From a checkpoint of a small spectrogram enhancement model.
Data: trained on single English nouns, adjectives and verbs, spoken by a formant synthesiser in many voices, 78125 training examples, 12.5 epochs.
Rows from block 5, named by matrix and row number. Rows with one number belong to one channel. Each number is 128 + 32 x the weight over its row's rms, rounded and kept within 0 to 255. All counts start at 0. Numbers have three digits each. After the name is the row's rms in percent of the matrix's.
# convs0: first 3x3 conv (model.mid.1.convs.0.weight, 256x256x3x3), inputs 144-149, a 3x3 kernel for each
# convs1: second 3x3 conv (model.mid.1.convs.1.weight, 256x256x3x3, transposed), outputs 144-149, a 3x3 kernel for each
convs0.128 089:146164103120130072082155062130098094141125148131140127137125145189158129119121123107106102157130118138135164097108173115110141113108116113171136121151132137115061
convs0.129 085:139174190154201140130121098115121027110128082069133118087167151172130082191165149166137103179133093115154164106089202096100208071115203122125143122160188123199204
convs0.130 106:106086035156144073154165114115157171125132201168136199113151161134126121148139115150133127170159111151152107135102123117116124152133122104136215097105093101103077
convs0.131 108:083066062149159113160126046134118108142126142131096123168156137144122102152129100089107116086105109113131132024036079127104111115096089172160135108110099160142132
convs0.132 098:176148140138131080108117110100124147128134128140115129105116101114121110098112106111129087118133114127148153103166182060115125090115142044084115104108178114095156
convs0.133 087:105099126113119117159154138122091116135104124164112105145149151148164159136147146107139164112155163135135153178120091181160138183160152126111106124121140161112134
convs0.134 104:145157169144191109119164142113094124139160122146153126159128114162170159114117122123109112128113121137126134176126108163106073150078071106135127139106089112112099
convs0.135 110:067091095106139157101133111153114115136077116145090145116139160130142153140130120166136123150147125142167125145173114149146090190132078100111125136181116130153086
convs0.136 101:093118179062126128078148121168076117142119129172131115080088172115101106128091114150161149136135096117084099169124124120098112135107149105122142128112137082104135
convs0.137 112:189161137136151102138129009094128162116105124121147154043086086120082088099104145072057034157163133152145184169163168166155126136125120160193175152145160099118099
convs0.138 084:094067209127114227147128184117112131094110167124162142091115122094143112102144095159125110134132097135134085135150226126135165122120138142186097153135096122087101
convs0.139 088:088126214050105224067158255155097093157073069114093101152122104134081063131118104135124141157142121124147139101143112097150109140131090187129080134133090130092071
convs0.140 101:110179128095111143053091158134173184096153151135151148110122115116132117095116126109082112117111107114121101224113072167081094157126152084110107096130103087134107
convs0.141 107:090103079086108109115145136153094080118135150109149137126145166130107110084060085136176190140140139094081103098065124110086133092079147130126114119106136125110139
convs0.142 106:099151174145105115098081091115133143077122132114129109115071038122110080073094092080099128122117133152175158072099083123129101127110094138143125193150125157130143
convs0.143 094:130127178137146136076163105116083044139114145130096137188159124139138099139159100117147118109095076144137127096110152121121139065107106175131103129082109100062166
convs0.144 102:117147121153140142136138111098113183120113121126171152162189152132120142112108144144117092142157092131178145093082065073089114120130177125102146144102136173123147
convs0.145 111:174160134185137116112098139125152147092115141139134143025044043120149132122152147112148149159192191173171191124125131128118135113109129123164151095129129140135114
convs0.146 116:138149154092121118099076088182147173139133149156140165127118142075128164104121169133100098112087085087102106142149214139105199151131196097128087124118082139106109
convs0.147 103:062158190108153167074123132090132098071143122081138123096111114089126210062086133117135148143104068118159154121119086113096092137106122085100188143157169150182167
convs0.148 112:103107111123083053128107074118115123144118131145101161084041062131085080100081070150126108102087115131141180087092113114118132110122149118153105132154111124134111
convs0.149 105:019106090145163105120127107176170102171158090107131125140116086151100115143151167082124104101142158119133137121110119164127082161122106074141166089110115131128116
convs0.150 109:118172122115132121114100091114136184161144165152135106113082090108062079178150148183173170151109102099122140110099070194145132181169183067069075138084084135115111
convs0.151 091:116087076106098041079094074140119120143175085129121079169160152121112075086104072104109106101088097139111119072088223113108165100107148098135129113101088133085071
convs0.152 103:069159161099113111066123132120098062141131065107168154111193159103155170078134147191126124119133119164157121115101068130170132147168142118223170092129098093157155
convs0.153 110:179119114189107110157175187149158142133125127160135143135137119092109091099121109129134161149136117142125123155108079150091098098080078138136117121110088144124129
convs0.154 110:198138146132071049106107097255208213206156175131134152051071071080101097125145128119136131135124135145119130214224255225175255225167236121127104120121119132111129
convs0.155 106:067089119108101104127133081110093098130098121123086092134123123118116131111117126083102108126143128118148151058038056091078078127134089139149140127126125135125113
convs0.156 110:071092057073094093103089056158161162160111150146133146176155123143116115145113103144130110139132104115123093132158069129119060134155121145127104162145088149084049
convs0.157 092:162096109115110093148086131145116135129114157082074135123129132072106098115126094170116114156148095130118113117133128123134151103097108106141138136161090173162077
convs0.158 095:200198140161163100132124072117099109106121125113055113133154155160130142185157140146103086114137162145159132168166108134136092094107088116123113110104105188176141
convs0.159 088:116074172099108141055069125131109123158109151141085068095115124146151124187200172137114100153126106121129105119080141116114108091122128226153161155107137128082156
convs0.160 110:105155140079111101034043098148140105132130157145120149087114073086124092090123116160140119134129106127124094110136119079095090105104104131121122157128098163156109
convs0.161 101:112154142144151165121160197154145120136136169098140136172146163141157168159158145109125150131138186136142166202112029155135136128134161141132138158111113186133127
convs0.162 100:167181073137123062116121091112080099113110104097138124176176153138168158093118129078096118078106128133144156126117107092084099145133163159128098156114102110087105
convs0.163 094:086111218094130183071099182168157108173157085167176111128103076134126123089111108122105104148135199140156202089145217068126202164149179064110125091144115082157173
convs0.164 085:108121159127132198163135199122105141148165153135120149102094082136101082131114108144128123147140141138094099067062070138113110128084113111132144119122130137168154
convs0.165 104:093133106133113094107107158134161130113091142125131145137151174096147149132132132099104120153124121137133108110105209104089174122121155141131157155150139164191144
convs0.166 103:098059115164128163140073129107146162116104137174148163093125110056114131125159157110154130083087052123140146098095141134151179110119136113132139144165133144173121
convs0.167 099:175139097179138102160112064137129151145123135129117145176189176141181140094160144128103105133117111148156136094095133110151176151155149129124096123137134104129111
convs0.168 094:111104209080155255096160209164154120116124069131132142125164203138116141136112100085146190130099100145133101117157129126141111092122119142113099189120104153123099
convs0.169 105:101070101104109117068070099140130140136143163186173207108166156085122123123119116112101074115100059119090049113135134127148163120124127165148127148124114144113115
convs0.170 081:179125045211139109206160170034089196075117168078139168074110121130155143096160156181179145135171133135161145129131150136101122202148134072061076122103116115138164
convs0.171 108:135153152065081132067096105148119100138105097182093121132135125122111091110145152068073119111119144145159145176174137151128120121118116147109071158134080092124114
convs0.172 101:152117124100096095113107093127106160102078129154123149064055065139149120138121122132085082148140124198181186119127146086109141126153189174096161168126147107105103
convs0.173 098:065155184103167165067153137081121061134102130163174189110111136151173174173155139153102106161132134107140152057129223049093164081100118140177164093126174147144177
convs0.174 104:143170107180101115150086200152199140164134088128090083153168143087134159093117123090096136071088151128128157121123120150153107143126075123116085117109083140092100
convs0.175 101:124111129131140085138163115083085109080076085110137109129117100092110140121096130116109123117102100147134138114128088125119091158159118140116124135084079173112106
convs0.176 096:062105114090123114127188157108156139158138094139153139146173185110143139115125131125082086114094107117139142104137126113117135077092153132161162127122109139107125
convs0.177 110:101074126072054103124104108179123192124154121145244130104094140112108122100128164130167167088117155097101127197141169152087135155080086084117176139149121136133161
convs0.178 104:092063145085109151123110087167168144137149154150133119153145086124127111114082068110120114156146110147142137117099060123109108119110119109098100063078071104141134
convs0.179 099:075126137116143143110109128151123113121078116078124128127159178103137120123136082141096117119104114109142160091102125103144152114149143103124160109140146149144129
convs0.180 107:122141169103102132078090116149144096091109093071101115119096089149141109149159146143125148080081100051073090064097126095114109130126132135124118095113108123125114
convs0.181 081:089101086116088124121124144143144145148166137135142121094039102095082122104094127191141124176146108121125109076099033110119074107105084090142171107149186066097175
convs0.182 108:132147121152147102114111103182147117121135118118116132147118106179142117105106085128077097151124132087110124237203166124146109080074054183140136115109102109122111
convs0.183 093:118115089106147193100169183080138075099168080104122093145123164110105159107123154124111107144132094134119069108126048113120106128148148096091077131142129165160133
convs0.184 117:094164117100091160087101152160155111152147118123198201140111119119134131099117165123106134144120135119090070109124112140132133129129125145118117165109134162091097
convs0.185 119:132117101169152151154148133136156144129156158106126151173141120062047061111101119147153212130122090136124107139148150184137100116110095052070107152157124130148123
convs0.186 113:109097128155142147130099135108119158113114109123093109156161182121115121102107085095117140079091088132095073188170123169139133138103129131155100124125113136107098
convs0.187 083:215176178148139113158132128114092122106093126099131130154106084116106077152152162149177175108136141096100086141128107188196188149162172119115054108104063130161113
convs0.188 110:077053057131145141146113100112127142137131136090088102106115164087109119100121095140157180104105125114109094099137135108122113104094103100086090115155139162142146
convs0.189 088:190205182151115144130138181113108112084084116107129072143152132132127135104098107117097127124142142132147158116089061122129076115103093084116179096159174112122122
convs0.190 096:073093124074116171129135148098110115121095113148092147148127117111141154100132121170185145144146143123159120051147124107163112112126075177131107120078082116092099
convs0.191 105:029109091123170148161130083107126172099141141146137143126122127095154185128106062115141165107094092110113159051096170105127153172134085125110115131167150087153127
convs0.192 095:153136197146101182112101145170134146144131152193130134125117104136122120125118105122154142134118086135101109178147113091129137089142171128147141125137117119150145
convs0.193 097:121101025178121115190084069146065082089121111157113083155213168155176167134156167106112102142082026160107098110114126145138157134144138152104197130104176071098142
convs0.194 103:197180202133120156060060044126152126145137115131119128218200243101130125174163174125133168118108140120135136156095089134134188082092152147157162140153149117130127
convs0.195 101:136111127193164138168157132157119150131073105108095126140126163167119102153131118146134107170114090154117117118122082130143149131151158082157139159161126132159069
convs0.196 097:117146175106159074087108096088096087103122121110144162115129114109106126109101125054107124112125124111112114157137120149151121172147163140110097085132142145121084
convs0.197 099:081070047078118106129169201128119120135109115104098131156165138125110152106083127119135111191144090118104086096151131102110118124126110100148186103080085130103090
convs0.198 085:225066056191095085176096108097183189078166198092164116141130132111099110135129134147178175149189143134154155120152141134118103151090044088119152101080103101090108
convs0.199 106:179141056116109047104101145147165156150144101095133098085099115109148172122126140171179179141160154127126152192176187146137135096104077092098136102120114132120109
convs0.200 106:178227159093114048144129103185123139186125173151136137071105152119093133086088150119114136140133137151168172132083112156099110128141115142119098160085135153089127
convs0.201 098:064136066141125104167094077142146148124140128086087119121120149107144135079086083103139182066101124080066053098144094103144124116134126114133172138160180167191166
convs0.202 106:095099096233122090255191125101126147106112126148148136167135116156144123208184140123095061154119057146143120143104116122101098162131123087078125110132116105121099
convs0.203 078:166147160142145147224189142102061052109098083113117123154104080165143135167147118119113165131100131140135125172129132147153177133164182068114105100162110134162107
convs0.204 112:190107115105127119126158148135124180118148130162135118109090120206189206101085094119122091129147121125168146142129110139121127117109118126135094134153095159199182
convs0.205 103:129159173163126089124127103108085091131117116101142168118133147152101075201129070077104091131149133118129117142112098152106102121102115072096073108099051111125111
convs0.206 097:089081182095129208029080175165128101116150085127142088097086132145109128165160140112118131118118115126133145121140092128180128117156149108105091099136103145145113
convs0.207 093:160172165069149107094138124118123178100121120105101074172135121171123135155163155148139122121160152143139140046071183086076168135123157187172110144111124129105184
convs0.208 082:145130126141140119124129147087129128116119104138125133134140090092136127162136143119124095085110107092106105158123220164162217121109153182154131150105115130077096
convs0.209 102:039083099092115133093087120088121123086128132083115106136167183105103109096099097111094082092085104121129143034064038098122120136143132124119096105104108091096118
convs0.210 092:187117103180114090124116153155154073166155081131151093124136105110117072114138124097113142109102126132128126249104019195086081163161163117102112127162117144137127
convs0.211 097:255111145190103124164118119159116112169175152102143111107156114118133128119109138082087102090094093138135126184086115167118136138101147141177090132138108139148089
convs0.212 104:137142131196071131196070128116190137110128123140122127144137128120114148138104154172139135144130142123101113101108125092145151134144140150135095111106143129090121
convs0.213 089:126158086164162074157188123130114115075146139088082161115118082107123132127133100087090084112102116108104109118182196129151165161159167142156088121155070139193056
convs0.214 098:142068195184121135098147069120142085120114105154162123138151068126081042104087078115111119135142156097125173166123086153154111165164139111159116113126073139153090
convs0.215 092:121134165093049077137136133083115095065159161134111100134117125180152100108092110157173170105091124127137142139114134112147175094131123152117096133114107137120076
convs0.216 093:123167132146145054167159048111069168101091137138103165149161153129157117165168106119166137141150117163161133119112148122137149110123143154141136113099102102072119
convs0.217 094:076107110109097062149127141126129118100083150089112095092069007173135108086108100113105128124112166120143135105120102120123112157130158123105131110131132085086074
convs0.218 093:117087099183186173121152185123105136178120070177105088164129127148121116152119142183149142184143115157151093077118126085114101176154124174174116121144084109131080
convs0.219 101:147106118130148148088147128119164147179224093165221078089058074095072105125120096123101080126081078110090073076120087134116131145143131132160170156106159129096121
convs0.220 101:087107161135184171124127189120145106163100110106069176094176118143183150159097101089104113102099119131113121156123092156109114142134148170094199171098118168107127
convs0.221 105:089138155098089125142130124125114107126125102109099096205203167213203169162139139136147141119126142112102102082085058132132126108104092108096079108152121083131126
convs0.222 099:120155145130119113109148160075100122122116075142144082105032036091050064112077106132121106149114119166155144118122076127143095136123103071069101145116160125131145
convs0.223 091:064073132120101125090119134111167127111150129098161137152152129117118122125126133123118127146132102149143127097185123107148104074122100088106109132128105172132098
convs0.224 089:045059079116127143098115145083118128074103109091125094135166238098151144147154163145116107146110076103093100062085065146135112177171112159131079131143159117174191
convs0.225 102:156241155157136125080080092091137167126151143136169154136126145128110116114128133072107143095114140097107141122092124141082114111075094187172094190115082170107125
convs0.226 094:196096156155105133140129139193128082191094099221121200102083109122113114138094102106104110129130132117125121237104112143117137118105103181184078167157131132132188
convs0.227 082:175143056135137113117131120115144165165163143096106119148140142167163180190162124154169158095107115136170139067078089127124124148136136095099172126138182120133126
convs0.228 112:139182151107150139064077097132134173147126160125088113090127141116152168146150150140147134122129123105106140160166133133159136112123149121105106101096161107105158
convs0.229 089:182142208160131157124159170104185186127133147107129140081120126109145131090128124129118129128138139112119139091132129115146141130108101093088103148132104134143114
convs0.230 088:255105149199073129203084117131148149112112133078109129153123099110108113125134140118124154126126130130125090116110125112128138127138128111105118100105103113145178
convs0.231 097:113117110151109106110115116176101144175132132119217122133110085150138136138119137111162123111165171117106136126100127175110105142118103110156094187106083141129144
convs0.232 108:099129090168172134162145089134095075175106095140102124134124145117119165129111120098133137073097130149163155059071076145130114103099091092128136137132135128116123
convs0.233 097:054155082016106137076138167163152078127150111096131111136113119136141132141128106065105136131113148131123133128155119155193106104134094145134076094105084087108102
convs0.234 086:159121082154109090104113073157133111153129126125122105159178191143116148159136151091088028117137070115140104120157181098119131149143159087102125144159206204184203
convs0.235 101:106130179084125091146117028151177144114147116132164130133125118169158097173120109095110109102104115111118118100140138125146130127127110109109136127107135121102160
convs0.236 114:147155156119151168116110076122159157211135159128171172158156152127162160119143131094095098146138126115100069140120126170182156129148150183091113121060090209127093
convs0.237 084:124133132168149167151129173125095059160138089137153135111122075108089070113101125108127158095100135108113124125114140138139142146191196142091084112101119100123150
convs0.238 111:152081132165139099121068088166185195141194171083091116139112119110071104154158144101091124114117123142143140183135145162111172071079135146102113135108124147154168
convs0.239 094:129090071159129119194141133095149131154114124151111166150115119143149138133126142163131112115130124116147104099093075155123095151143122103125094117147096091137110
convs1.128 093:105101128156126143118092136125023115109062213146149231134075087105138103105102067131108086087117101143144139109172075113211134101169141110116077135107108137108063
convs1.129 077:085099121085109125111143106164157187102160184148144214120122177168127178158143186134138091148156092143142121080107127117147143126157155130128109097148141085182177
convs1.130 104:109105112128113111116077077103123095135128114140122118130171176158169151189166147148150160113145163143151143150172166129118111116113122145182213126139165105106127
convs1.131 088:163158169144119127129110130107118122131114100138131098152127121146108084132110071124125120150139145140127137167191161147154142208187179143155168126152157136151150
convs1.132 091:118108117140133116139106114137100084100110129099088147053128111139172153173162133129180167116148169120106134131141171110130146147133172151133168162169149131130108
convs1.133 067:160130127113098101104140150179195165106156134069130149205113094172119094137138148087149156132166110161170153069140157085102101122113078143146197084114189076117220
convs1.134 089:135121101156122101115123123116141174141142172145135152120090114104074085133128117187171156139128132159115104131124125110128130175164131198157141170132125135105101
convs1.135 104:094135119104118107047121137114127081130157134192183155069149142104114110121148144102111088128137146108139136176147101149135106130127096104155101122143105114056122
convs1.136 118:114159089137129110106115074132074111192128106161153117074125144096149131115113148081084127135130117192155166152131115162113117068177166155191137185205135138179111
convs1.137 097:095105110072125168123144132108117115110133106138164152163132153123118173154165163114141096146142126123124099174120113119098072185167116133127146118121164087071067
convs1.138 093:070161154059165115112130076132124151125125128144159151083085098142147117123151087088116126098104110124141134132113129161160133133143121094060095093062100109115137
convs1.139 097:062060114036093114067104135120115152158163145148166172139103135155134167150168151084091095136112111162135144120077047110107125151127215121160156102144183098089181
convs1.140 086:169156160125141166111123131199156098145129127114113128142132082192151121224170120148129139137120153118104120045080116093078072117050055143127125140151184145159185
convs1.141 106:123116125144117120140122126121142127167176147121123093123158143084112125117143150061091104141131131129168155137120074146185172179197204075100104124105098123083094
convs1.142 100:142070071095060055082122120105115159090097147106128141114092107116100115138125175133122135075140113069129064131067087155125140151147137091088072164161134128098123
convs1.143 100:127135158112128148164134148146102106115155181091168181092147134096125155087154130113095076135093148111105172102131148134126142128128145124132025173190058179170146
convs1.144 101:130157131171130098196143109092116104097161168128113116095109120127113108142107140121120109133132138103102120180143165155146113143157118066099082115133182102120134
convs1.145 121:104134176155168184153155145110141158086107135168175179094131176162158183189183168073083092143128136104121140148111087207160097237181134095106117099129152119103108
convs1.146 102:156154167167131123155104114158094118139078053149121081166148092211145148182125123174184167159180136126166142131150159132143134144142149221183165147148116115121113
convs1.147 115:185135120123132152109171137162101172173087107132109129169139091185124104118112108093091093094083085114133123099089111155069113087091157096092106060109158126107151
convs1.148 118:053095167084127128111117098119128180115141156130131156027046094095113097105158114069134117131190140152188137135179169119138101192168105104107084102136125142134128
convs1.149 117:133114136149130186138136134110168100130102040130144115119107192138126188096129127154169175124148152106102109132105163129110139121087093109125117104143156097145133
convs1.150 087:197170203180137147164129147116128148073067103149120149148115116180140113203173125127078057116114132072089114143136127126096095175152144192134080118102091105070084
convs1.151 081:055150149094143134093104120142117195119072108136135161124121132168130107137163153143143097161154119114124135105114145127114162100082132129147111127155129156163129
convs1.152 093:131167202123174185119147145125110110133118146160138150126061094129108129125136165094164134127125073157154096076106124100149104106127092070127165069161146074156108
convs1.153 095:127118121133106078110087048084102113087106115116123099091095084129120107138112130083139195101136176100132150140133133163132128131109105152130137163142161150116113
convs1.154 123:141135154150133133157124126196151161149115120130131125132116087160130101095109106183166136181164134152163151061052085048065094042077075130105110172169169109122149
convs1.155 099:135159184140147179124137156155157116091141138097129177134111106190152134188179168122157102122153087102093051119138149163160178164179162049069064074087132119156172
convs1.156 111:085113137174145129143118134134050056104070115092104101120187195147128138139127158176115167088110140122142151118146149158173145063081088085105145159171148118119115
convs1.157 100:136135176129178171113126140085118157100133164118174146154160082151160101081107103113122105147129100142124149167108090154101075107080057125096076177145132116130168
convs1.158 101:155102145151136182105143158155127174133134183124146177137096112111115156087121123077119153083100123170159148090096168054041133112100143111098115130105086160120124
convs1.159 092:136124096131152108133169110113145125157174164118139132108083078194142136191102098165113137126109124121155155170137128162142155106030069140116103148124127181134128
convs1.160 123:151121105185139172191104149049086106073084093123113105173178149141139118083097111138155156110137113125129081148132109109093114122122161147157161109146132077102129
convs1.161 097:144131145134149166145165167100106016100109049090115146089178116067110100122154163127150164129149140135130100131101132110124129128173156108102122171112099163136111
convs1.162 098:131145170123154154122123107166139198136114154137135163138104137159130173187148168094094080083122119103138090124135152090093124122099129162132135156131131134088093
convs1.163 101:110131109093161160112128181124102108159142127136146188110111060094107074091142131103121125084117118090145091193156145166143135182145123164139130146100116151127095
convs1.164 095:130164136114140127105112112149110117139139134089124138173134129170179166157165132154160181121125145147153173103081073154145147160155199089114139136144154175190180
convs1.165 100:148123162099141189125151134078109187135092180132120169111102054100131101097159131093121108099153085064096080111128153156142130177163148139137114128113139121127186
convs1.166 099:144185183081097114101087084133147118104156155150163203089119177126083103133133137086087142148127091137100093139157099143180131110126073190164106170100109167171199
convs1.167 097:069119141151160142138146142123120108137132144153167151126165172130141149151143149127136182155135202150145199139160174180156121227158116109094110124139111102120098
convs1.168 097:115105121109085135110135157133158166126149077137200088155124119129157116093102087135113155134128190091127168108119154109124090113115088115142126098098121135125123
convs1.169 116:110140157111144159190156149123075080113039089120091131125165144087127102097137124142151125162154112121139067094109123104144124166178159108125129140139125134111115
convs1.170 094:137107110149109116162103080192176188120178140074142114113090125143060065126117114124080101101076124141122145083070082124141157116159160079041097134069097175100114
convs1.171 120:099155117081128098079105120083097111133092074156119111092143148059128192116125165131123156130095108132135145168168104117088089132104108088056101125131126138136116
convs1.172 103:142177206128150179154145167100131166107150138145141201090103141160138124157117106089109116131098101110059059140122059132126066157129088100127110091122137071096088
convs1.173 112:143162077118122071062108077097073125135101114126131133087130097097178155099117178076109136078115115092102109173141101104150121061160137086136115079127111097140151
convs1.174 115:164151186163133094183168108167178126122161110138170139139092134124129130114118157135096129149137171095127170158095089151141123145135092104074131151154142117106183
convs1.175 118:112113128094119091098118082119080100191135086124157113092116179130123141179137133126143118139111076134085089117114135131123129074141172133126100149148119149152178
convs1.176 110:160133100107085116108117112139136118135168118144141175117178142097154159084077127153111154138116111156162125147125083142129137115141117164190084135154091142148120
convs1.177 078:180144140160099096145095056181127165099086104093088073160133178139168183088195224105142103157144080153123094089139179059117127055080063170106102131060131162117154
convs1.178 109:129175188134168206145134161100077151114102126089079078124132174145152121096110136152113111159173180108126152106141098134128105132167148132115167195179198151114129
convs1.179 101:057175145092157172135127139139132159190168108159125089121146111131112101162163109166152141148149126122118079224193142140144127070133177126129145131136107159145123
convs1.180 099:101165125132157145130148164108096121128133163099113110138159151115135147099101118122136170136131166128103146116091059151101083161129126124112125132110125115127118
convs1.181 073:136126149110156192079126173168169144161172163130131174174120144151136171177177214112127140143133110166162149130120069140112074155111050152153142069129137064146199
convs1.182 080:171223189120162160095111145194192142187133129154111060108114118124115100104078066170171111155171152124162145155155143139123159105113135188189156174115124138115094
convs1.183 096:124114096147142090140128079179135074205144114161106099163148194135143197095105164134110142116097132105127130084070114084102110102131090145159125161146126134123120
convs1.184 170:125169128121154140105072126138123105137129121104127105155125142177129125140139122098140112150089157176099111148120114137121125085186178148142115115178108100097065
convs1.185 094:094140172128135115114081082117135147126125115128135124154155161148139121153134117102113101123134153157128136134100063188132077172150128088127138072111104202176147
convs1.186 116:091075070125131144139124133104129090116103092128076071083106149121155148142142138193154087148121110122122138107072077102053067108075098117168139054135105095157148
convs1.187 095:170132125133120108170118099120113110108103104113129100135128140168176144149153143100094089105106123092116169127100131142105121173129132143137126141101102211167160
convs1.188 105:101102143156144161126106113135133124101117118103079075167100084156160133141150124126137130068115112117156140209175120191153141194159165157136148121120124156134151
convs1.189 075:084137135085138132069129141135196156118165128117124086174143128130113127145171157128102066164156125128120114111154123163188146203154120132161190091123172105127117
convs1.190 094:101149146165165134124148168116164130129156141062128145116153124136178140196210141093069098119131165118168176147146183173145182133100190153164161200190147172171193
convs1.191 092:081081067070085091117160137141168125198144125196097113091123122094137152086102127096153135096173135076093066220153109176129121114127126123110101132129121162147126
convs1.192 096:089103109117131139122139124124117115130130111142121145136144088147101066102127140104120160120102137162085142082130086111148090149116090137162132176137093149126086
convs1.193 104:145167146150133135176156113109122108135133088132145154128171126149184135142126133113065148088092128113143155167158101103137068100161121133061098172132161177170135
convs1.194 093:138117046111135141119146138082123071094145095142140113083122136085105095111130152085156171096123109078106110219153140150133129084154205077099112067153180111116130
convs1.195 119:134133118155127067141115091174088085120111107160132107178067174192122119149125101071109095125176112132192126122111168080103167146109156107115107169164179155201162
convs1.196 105:126100042133111111203137108127178155112126165100108121122141170183177151121144145086106064105143117134171129137100080105073088095115172146136124130159147098135167
convs1.197 089:114112137135124121123127118163188189139157204119124156158129133121172169131110123099119077136116122128109130115110103142121090130094115129099056182164170093113131
convs1.198 097:164162108163161122159114089178165180155129161073087117114085061156123073148111109079097079125143131166150128097081079105097130133136165077066087137062089176120160
convs1.199 084:153096118097118123047110095137114148107116166112106101169133145157131127175138117068108131156141115165145135114133171113146164069113128132102082136121101122116132
convs1.200 121:123088109121157115074171146100167069088174063061162033136151114121134135127204139126122061127180140104191116121098131172106152193098155106168117162146114110071171
convs1.201 067:130111166092117139089104120152144104147151121101148172178128139147086096120127124125140128062072087065096073144165160117138189109113125176161096115160167097104174
convs1.202 119:148156132151155133146093127134121133148085106064137161190122088133173144130135157175125117198136113137110140153115152060053114184159153158143129151156137122133143
convs1.203 087:119122118092131133114098114150133132121117138088127146166117136165160132190193132160134143118133153120171194090064083159140149174170204079105120109155198166174193
convs1.204 125:081111112078149148096139129060141144154120141179110113070095131105114142084118127119127035131128101117123133134158108130191165115118133140114111128107059136127119
convs1.205 118:128107113190110138134094126129114132120106105098114103219146151178153121141138159125104109096095129142121097075130153113152150119128096168150149173107127132087095
convs1.206 111:100110207121152189148158190125094150160142084115112044118160087119151088172155089126129095083099109067091081108077108177106095145106137158128088079105138118126169
convs1.207 097:202122117142125144056099130163128181141111135115098150124065098140084089201151112107086087085105109055128149153115123169134137128099099151132105154131124162145125
convs1.208 089:125080134124111137120100120190097157189175231141138184147172191134151161140125132112105131121133118159196176076100120059079082118128157114105153155125162114088152
convs1.209 089:124145178169167190133147143156113102148105106160121094104124147101108133117097114135141150149136141140143138139125098166148100150149093160139104159151124131107085
convs1.210 085:115107129113113101193119083222128155201112121162090098094117109116142140173153134160115101139105098111087086146108092139085088178084117184141118115095114153142165
convs1.211 099:174132082150110080186114064134097100123118118146165153118125124158145141147138165082124154159143170175138172094104140127114112180150117209084063205094099192116089
convs1.212 119:208170080187137095099127140112119126151154103137132140165134088138131091147100132099152198135160122184156134163137037140135103086149162051141049102207096163160115
convs1.213 097:135149158130128126192139128154068135117117197107125186184111120223105065159088079153124129147123122114129127136154141084095117090144142104066116137095068121137127
convs1.214 111:147131153135107152210147168090106098128094130137080165183096154167105128200144132128103088129115111131108141119144088159162117114171205079152062067168079085220104
convs1.215 086:124132170127114124122108125108142106133135137175153104131115096069040057118135088125139203115115117065128125110125128122114102156157135152128161167104139159090135
convs1.216 096:128150151090150142135155181099121148157144177066147160077137204098122167099101145083146073139171103124139170142095024134156115089086123135102071126069109139119136
convs1.217 085:208168126183128151113091093154134121177174151105149092063114176126134142097065088098130168121143179136162177194114060208156106133127118087102081081121106141134088
convs1.218 091:119113110126106086129123099161080151156132172130163159175134080145120010105168127168168168169142147142086075136155132136121124185133141157125137190097180138103161
convs1.219 116:109121120139116119130092101073061119068152127059230101140141149198172152169147165096128157125085186122132164084097082125125104110156109080106158113103148137084109
convs1.220 119:154063068129070142086129122130131162126152116165165106122142109124120072151129125129097159152110207147093168135119134113150135142186149121119118112165077133132047
convs1.221 122:160142149177159138159153115149154138144117116160117085062126205061096164068057098108110107113128118141161139148133145123112125090091102111111098149176129117134092
convs1.222 085:060085130055120167057124174201165102193179127115134145185129161162124124157131099124159141110160132138207189155172132127150133112109048113110119094104111096108091
convs1.223 090:152147184151156183162160163162136162149146128170169135133147149139136157145138154143145187140141159154156151144114125139091094148106106112083102124097097154099100
convs1.224 090:139095105171145120153138092161199133183192129206166124126137185112121180109108172161126139147126149096108121154184213119135171095102110112141138095129124102121104
convs1.225 104:175122157180131144160140132076057089087123124110132097196135086163106062100099112130127137146149157118171134145101109147122134172152153044107185078121177108101132
convs1.226 099:122123137119123103166138092154096053200086087201116157101098086094133122134122136157167207129130119113071059134111115135138131143117122171138151204149108130102074
convs1.227 064:106100099083123114104149123114163137087135109125166157224157137177133131167177197141160121141180156134170177078143157093153141156142099149159179072149197076147212
convs1.228 126:180148156126104128055097116124115100160180118145117059157156114147155168129141164159154126144189150121174131142119130108103121085107111153105093118132085126138114
convs1.229 088:121133121117124114173153130110126139151154140170147116115093047124116071111159167142172172154131078164115035127141111135127128161142127141112206139103165166119133
convs1.230 103:139134105137131082169126079165147122157146135055096132142137185174156145143146139084143158070151167155170171121116129139116131122126148100149098123168077137132136
convs1.231 109:126100112148140144199195156150081148150140124082152127136107131121070100159074141075127129068074157105051128121080053112142071066232177160148123099079054105152037
convs1.232 097:167154132156133113126156132179175148143081089119107103102073118163214166114169179142101142161110113183141150176211174129124084136145115179178151188176142152130108
convs1.233 082:131140164140175203119153192165111152097090136103089078096102134107067096148100111167175163154167141120142159197208226176175163134115078128088114138112084145132097
convs1.234 072:140160161124133139101131118160160239130098169144119172116099147109112134121107131131108079176116066182132134112144162140181195100144152115110109160155142155164177
convs1.235 101:100205185101166140121157112129128157120116135110115099091135194137156170119124137103134111127166146137182179165209161136135141134098124127110111092119105096191168
convs1.236 122:164133144186142160140122146115098058126107131133110075118132131196141141131116156092106107147106133146120095088100104129155126059085102185137095140158164111090118
convs1.237 097:128126141112100178098078128128160153141174179148136121145116114165168138163173152155130136107147160077165183101094145157083141206107214115142170170115112160152187
convs1.238 090:092122110121115122148159156169168133164140128087094074138106122133147119093072106160123165159104105181130174111136173078121143105131123110064081083095113066102130
convs1.239 102:163143149120139137147134131098121144185074148129089173167108082157132099111137138093107115074090075142137110152114130177133123161148152056066138150133062176154129